From a checkpoint of a small segmentation model.
Model: arch unet, widths [64, 128, 128].
Data: trained on dashed paths with two dots that lie on the same path or on different ones, 295000 training examples, 3.4 epochs.
Rows from block 3, named by matrix and row number. Each number is 200 + 40 x the weight over its row's rms, rounded and kept within 0 to 999. All counts start at 0. After the name is the row's rms in percent of the matrix's.
# conv: 3x3 conv (model.mid.0.conv.weight, 128x128x3x3), inputs 0-7, a 3x3 kernel for each
conv.5,038,200,200,200,200,200,200,200,200,200,200,200,200,200,200,200,200,200,200,200,200,200,200,200,200,200,200,200,200,200,200,200,200,200,200,200,200,200,200,200,200,200,200,200,200,200,200,200,200,200,200,200,200,200,200,200,200,200,200,200,200,200,200,200,190,201,210,199,220,245,220,184,208
conv.6,152,200,200,200,200,200,200,200,200,200,200,200,200,200,200,200,200,200,200,200,200,200,200,200,200,200,200,200,200,200,200,200,200,200,200,200,200,200,200,200,200,200,200,200,200,200,200,200,200,200,200,200,200,200,200,200,200,200,200,200,200,200,200,200,194,202,197,212,200,198,203,211,200
conv.7,032,200,200,200,200,200,200,200,200,200,200,200,200,200,200,200,200,200,200,200,200,200,200,200,200,200,200,200,200,200,200,200,200,200,200,200,200,200,200,200,200,200,200,200,200,200,200,200,200,200,200,200,200,200,200,200,200,200,200,200,200,200,200,200,199,198,84,212,202,189,198,201,203
conv.8,160,200,200,200,200,200,200,200,200,200,200,200,200,200,200,200,200,200,200,200,200,200,200,200,200,200,200,200,200,200,200,200,200,200,200,200,200,200,200,200,200,200,200,200,200,200,200,200,200,200,200,200,200,200,200,200,200,200,200,200,200,200,200,200,201,198,200,205,200,201,201,201,200
conv.9,128,200,200,200,200,200,200,200,200,200,200,200,200,200,200,200,200,200,200,200,200,200,200,200,200,200,200,200,200,200,200,200,200,200,200,200,200,200,200,200,200,200,200,200,200,200,200,200,200,200,200,200,200,200,200,200,200,200,200,200,200,200,200,200,201,203,203,200,213,202,197,195,200
conv.10,045,200,200,200,200,200,200,200,200,200,200,200,200,200,200,200,200,200,200,200,200,200,200,200,200,200,200,200,200,200,200,200,200,200,200,200,200,200,200,200,200,200,200,200,200,200,200,200,200,200,200,200,200,200,200,200,200,200,200,200,200,200,200,200,193,199,237,200,182,189,200,200,206
conv.11,040,200,200,200,200,200,200,200,200,200,200,200,200,200,200,200,200,200,200,200,200,200,200,200,200,200,200,200,200,200,200,200,200,200,200,200,200,200,200,200,200,200,200,200,200,200,200,200,200,200,200,200,200,200,200,200,200,200,200,200,200,200,200,200,203,196,202,233,186,213,214,180,207
conv.12,048,200,200,200,200,200,200,200,200,200,200,200,200,200,200,200,200,200,200,200,200,200,200,200,200,200,200,200,200,200,200,200,200,200,200,200,200,200,200,200,200,200,200,200,200,200,200,200,200,200,200,200,200,200,200,200,200,200,200,200,200,200,200,200,213,221,200,201,142,193,215,202,209
conv.13,047,200,200,200,200,200,200,200,200,200,200,200,200,200,200,200,200,200,200,200,200,200,200,200,200,200,200,200,200,200,200,200,200,200,200,200,200,200,200,200,200,200,200,200,200,200,200,200,200,200,200,200,200,200,200,200,200,200,200,200,200,200,200,200,203,261,215,158,210,219,200,127,179
conv.14,049,200,200,200,200,200,200,200,200,200,200,200,200,200,200,200,200,200,200,200,200,200,200,200,200,200,200,200,200,200,200,200,200,200,200,200,200,200,200,200,200,200,200,200,200,200,200,200,200,200,200,200,200,200,200,200,200,200,200,200,200,200,200,200,201,283,213,242,300,200,198,224,216
conv.15,058,200,200,200,200,200,200,200,200,200,200,200,200,200,200,200,200,200,200,200,200,200,200,200,200,200,200,200,200,200,200,200,200,200,200,200,200,200,200,200,200,200,200,200,200,200,200,200,200,200,200,200,200,200,200,200,200,200,200,200,200,200,200,200,188,237,205,319,201,204,150,201,258
conv.16,087,200,200,200,200,200,200,200,200,200,200,200,200,200,200,200,200,200,200,200,200,200,200,200,200,200,200,200,200,200,200,200,200,200,200,200,200,200,200,200,200,200,200,200,200,200,200,200,200,200,200,200,200,200,200,200,200,200,200,200,200,200,200,200,209,201,200,196,192,181,200,68,175
conv.17,106,200,200,200,200,200,200,200,200,200,200,200,200,200,200,200,200,200,200,200,200,200,200,200,200,200,200,200,200,200,200,200,200,200,200,200,200,200,200,200,200,200,200,200,200,200,200,200,200,200,200,200,200,200,200,200,200,200,200,200,200,200,200,200,204,191,197,200,207,180,198,198,196
conv.18,192,200,200,200,200,200,200,200,200,200,200,200,200,200,200,200,200,200,200,200,200,200,200,200,200,200,200,200,200,200,200,200,200,200,200,200,200,200,200,200,200,200,200,200,200,200,200,200,200,200,200,200,200,200,200,200,200,200,200,200,200,200,200,200,199,200,200,206,200,191,259,208,208
conv.19,089,200,200,200,200,200,200,200,200,200,200,200,200,200,200,200,200,200,200,200,200,200,200,200,200,200,200,200,200,200,200,200,200,200,200,200,200,200,200,200,200,200,200,200,200,200,200,200,200,200,200,200,200,200,200,200,200,200,200,200,200,200,200,200,215,269,216,197,207,200,0,200,200
conv.20,106,200,200,200,200,200,200,200,200,200,200,200,200,200,200,200,200,200,200,200,200,200,200,200,200,200,200,200,200,200,200,200,200,200,200,200,200,200,200,200,200,200,200,200,200,200,200,200,200,200,200,200,200,200,200,200,200,200,200,200,200,200,200,200,196,173,201,208,200,179,200,206,212
conv.21,048,200,200,200,200,200,200,200,200,200,200,200,200,200,200,200,200,200,200,200,200,200,200,200,200,200,200,200,200,200,200,200,200,200,200,200,200,200,200,200,200,200,200,200,200,200,200,200,200,200,200,200,200,200,200,200,200,200,200,200,200,200,200,200,200,192,199,234,190,93,217,196,421
conv.22,137,200,200,200,200,200,200,200,200,200,200,200,200,200,200,200,200,200,200,200,200,200,200,200,200,200,200,200,200,200,200,200,200,200,200,200,200,200,200,200,200,200,200,200,200,200,200,200,200,200,200,200,200,200,200,200,200,200,200,200,200,200,200,200,196,189,229,200,200,199,194,184,178
conv.23,045,200,200,200,200,200,200,200,200,200,200,200,200,200,200,200,200,200,200,200,200,200,200,200,200,200,200,200,200,200,200,200,200,200,200,200,200,200,200,200,200,200,200,200,200,200,200,200,200,200,200,200,200,200,200,200,200,200,200,200,200,200,200,200,221,241,222,200,200,201,193,207,200
conv.24,127,200,200,200,200,200,200,200,200,200,200,200,200,200,200,200,200,200,200,200,200,200,200,200,200,200,200,200,200,200,200,200,200,200,200,200,200,200,200,200,200,200,200,200,200,200,200,200,200,200,200,200,200,200,200,200,200,200,200,200,200,200,200,200,187,199,210,196,208,200,184,200,209
conv.25,045,200,200,200,200,200,200,200,200,200,200,200,200,200,200,200,200,200,200,200,200,200,200,200,200,200,200,200,200,200,200,200,200,200,200,200,200,200,200,200,200,200,200,200,200,200,200,200,200,200,200,200,200,200,200,200,200,200,200,200,200,200,200,200,319,171,285,209,32,200,216,64,212
conv.26,075,200,200,200,200,200,200,200,200,200,200,200,200,200,200,200,200,200,200,200,200,200,200,200,200,200,200,200,200,200,200,200,200,200,200,200,200,200,200,200,200,200,200,200,200,200,200,200,200,200,200,200,200,200,200,200,200,200,200,200,200,200,200,200,202,197,269,203,184,200,175,206,193
conv.27,142,200,200,200,200,200,200,200,200,200,200,200,200,200,200,200,200,200,200,200,200,200,200,200,200,200,200,200,200,200,200,200,200,200,200,200,200,200,200,200,200,200,200,200,200,200,200,200,200,200,200,200,200,200,200,200,200,200,200,200,200,200,200,200,202,200,206,198,199,183,206,199,213
conv.28,132,200,200,200,200,200,200,200,200,200,200,200,200,200,200,200,200,200,200,200,200,200,200,200,200,200,200,200,200,200,200,200,200,200,200,200,200,200,200,200,200,200,200,200,200,200,200,200,200,200,200,200,200,200,200,200,200,200,200,200,200,200,200,200,198,206,216,238,200,274,200,213,205
conv.29,136,200,200,200,200,200,200,200,200,200,200,200,200,200,200,200,200,200,200,200,200,200,200,200,200,200,200,200,200,200,200,200,200,200,200,200,200,200,200,200,200,200,200,200,200,200,200,200,200,200,200,200,200,200,200,200,200,200,200,200,200,200,200,200,200,202,200,200,199,199,177,202,203
conv.30,118,200,200,200,200,200,200,200,200,200,200,200,200,200,200,200,200,200,200,200,200,200,200,200,200,200,200,200,200,200,200,200,200,200,200,200,200,200,200,200,200,200,200,200,200,200,200,200,200,200,200,200,200,200,200,200,200,200,200,200,200,200,200,200,197,200,198,192,203,206,215,200,214
conv.31,075,200,200,200,200,200,200,200,200,200,200,200,200,200,200,200,200,200,200,200,200,200,200,200,200,200,200,200,200,200,200,200,200,200,200,200,200,200,200,200,200,200,200,200,200,200,200,200,200,200,200,200,200,200,200,200,200,200,200,200,200,200,200,200,220,202,187,198,159,185,207,275,209
conv.32,061,200,200,200,200,200,200,200,200,200,200,200,200,200,200,200,200,200,200,200,200,200,200,200,200,200,200,200,200,200,200,200,200,200,200,200,200,200,200,200,200,200,200,200,200,200,200,200,200,200,200,200,200,200,200,200,200,200,200,200,200,200,200,200,54,198,195,200,243,143,209,206,207
conv.33,094,200,200,200,200,200,200,200,200,200,200,200,200,200,200,200,200,200,200,200,200,200,200,200,200,200,200,200,200,200,200,200,200,200,200,200,200,200,200,200,200,200,200,200,200,200,200,200,200,200,200,200,200,200,200,200,200,200,200,200,200,200,200,200,200,249,212,200,199,206,204,260,229
conv.34,072,200,200,200,200,200,200,200,200,200,200,200,200,200,200,200,200,200,200,200,200,200,200,200,200,200,200,200,200,200,200,200,200,200,200,200,200,200,200,200,200,200,200,200,200,200,200,200,200,200,200,200,200,200,200,200,200,200,200,200,200,200,200,200,199,187,168,203,0,203,257,153,122
conv.35,066,200,200,200,200,200,200,200,200,200,200,200,200,200,200,200,200,200,200,200,200,200,200,200,200,200,200,200,200,200,200,200,200,200,200,200,200,200,200,200,200,200,200,200,200,200,200,200,200,200,200,200,200,200,200,200,200,200,200,200,200,200,200,200,200,195,115,173,216,153,182,171,198
conv.36,063,200,200,200,200,200,200,200,200,200,200,200,200,200,200,200,200,200,200,200,200,200,200,200,200,200,200,200,200,200,200,200,200,200,200,200,200,200,200,200,200,200,200,200,200,200,200,200,200,200,200,200,200,200,200,200,200,200,200,200,200,200,200,200,207,200,207,218,298,194,193,201,181
conv.37,072,200,200,200,200,200,200,200,200,200,200,200,200,200,200,200,200,200,200,200,200,200,200,200,200,200,200,200,200,200,200,200,200,200,200,200,200,200,200,200,200,200,200,200,200,200,200,200,200,200,200,200,200,200,200,200,200,200,200,200,200,200,200,200,205,214,201,199,210,212,199,189,196
conv.38,079,200,200,200,200,200,200,200,200,200,200,200,200,200,200,200,200,200,200,200,200,200,200,200,200,200,200,200,200,200,200,200,200,200,200,200,200,200,200,200,200,200,200,200,200,200,200,200,200,200,200,200,200,200,200,200,200,200,200,200,200,200,200,200,220,195,202,200,198,200,202,202,171
conv.39,063,200,200,200,200,200,200,200,200,200,200,200,200,200,200,200,200,200,200,200,200,200,200,200,200,200,200,200,200,200,200,200,200,200,200,200,200,200,200,200,200,200,200,200,200,200,200,200,200,200,200,200,200,200,200,200,200,200,200,200,200,200,200,200,219,199,327,203,179,212,198,212,202
conv.40,044,200,200,200,200,200,200,200,200,200,200,200,200,200,200,200,200,200,200,200,200,200,200,200,200,200,200,200,200,200,200,200,200,200,200,200,200,200,200,200,200,200,200,200,200,200,200,200,200,200,200,200,200,200,200,200,200,200,200,200,200,200,200,200,206,208,299,130,193,192,201,150,204
conv.41,056,200,200,200,200,200,200,200,200,200,200,200,200,200,200,200,200,200,200,200,200,200,200,200,200,200,200,200,200,200,200,200,200,200,200,200,200,200,200,200,200,200,200,200,200,200,200,200,200,200,200,200,200,200,200,200,200,200,200,200,200,200,200,200,199,155,190,206,149,195,197,168,176
conv.42,070,200,200,200,200,200,200,200,200,200,200,200,200,200,200,200,200,200,200,200,200,200,200,200,200,200,200,200,200,200,200,200,200,200,200,200,200,200,200,200,200,200,200,200,200,200,200,200,200,200,200,200,200,200,200,200,200,200,200,200,200,200,200,200,200,200,200,203,201,209,200,200,0
conv.43,163,200,200,200,200,200,200,200,200,200,200,200,200,200,200,200,200,200,200,200,200,200,200,200,200,200,200,200,200,200,200,200,200,200,200,200,200,200,200,200,200,200,200,200,200,200,200,200,200,200,200,200,200,200,200,200,200,200,200,200,200,200,200,200,200,199,198,203,199,195,212,227,186
conv.44,092,200,200,200,200,200,200,200,200,200,200,200,200,200,200,200,200,200,200,200,200,200,200,200,200,200,200,200,200,200,200,200,200,200,200,200,200,200,200,200,200,200,200,200,200,200,200,200,200,200,200,200,200,200,200,200,200,200,200,200,200,200,200,200,159,198,198,200,201,201,261,212,208
conv.45,057,200,200,200,200,200,200,200,200,200,200,200,200,200,200,200,200,200,200,200,200,200,200,200,200,200,200,200,200,200,200,200,200,200,200,200,200,200,200,200,200,200,200,200,200,200,200,200,200,200,200,200,200,200,200,200,200,200,200,200,200,200,200,200,210,202,211,179,200,91,200,203,184
conv.46,062,200,200,200,200,200,200,200,200,200,200,200,200,200,200,200,200,200,200,200,200,200,200,200,200,200,200,200,200,200,200,200,200,200,200,200,200,200,200,200,200,200,200,200,200,200,200,200,200,200,200,200,200,200,200,200,200,200,200,200,200,200,200,200,200,123,134,201,189,172,124,181,139
conv.47,061,200,200,200,200,200,200,200,200,200,200,200,200,200,200,200,200,200,200,200,200,200,200,200,200,200,200,200,200,200,200,200,200,200,200,200,200,200,200,200,200,200,200,200,200,200,200,200,200,200,200,200,200,200,200,200,200,200,200,200,200,200,200,200,189,203,189,196,192,178,202,262,202
conv.48,043,200,200,200,200,200,200,200,200,200,200,200,200,200,200,200,200,200,200,200,200,200,200,200,200,200,200,200,200,200,200,200,200,200,200,200,200,200,200,200,200,200,200,200,200,200,200,200,200,200,200,200,200,200,200,200,200,200,200,200,200,200,200,200,198,241,203,157,195,145,266,185,207
conv.49,114,200,200,200,200,200,200,200,200,200,200,200,200,200,200,200,200,200,200,200,200,200,200,200,200,200,200,200,200,200,200,200,200,200,200,200,200,200,200,200,200,200,200,200,200,200,200,200,200,200,200,200,200,200,200,200,200,200,200,200,200,200,200,200,199,166,200,183,199,182,217,233,200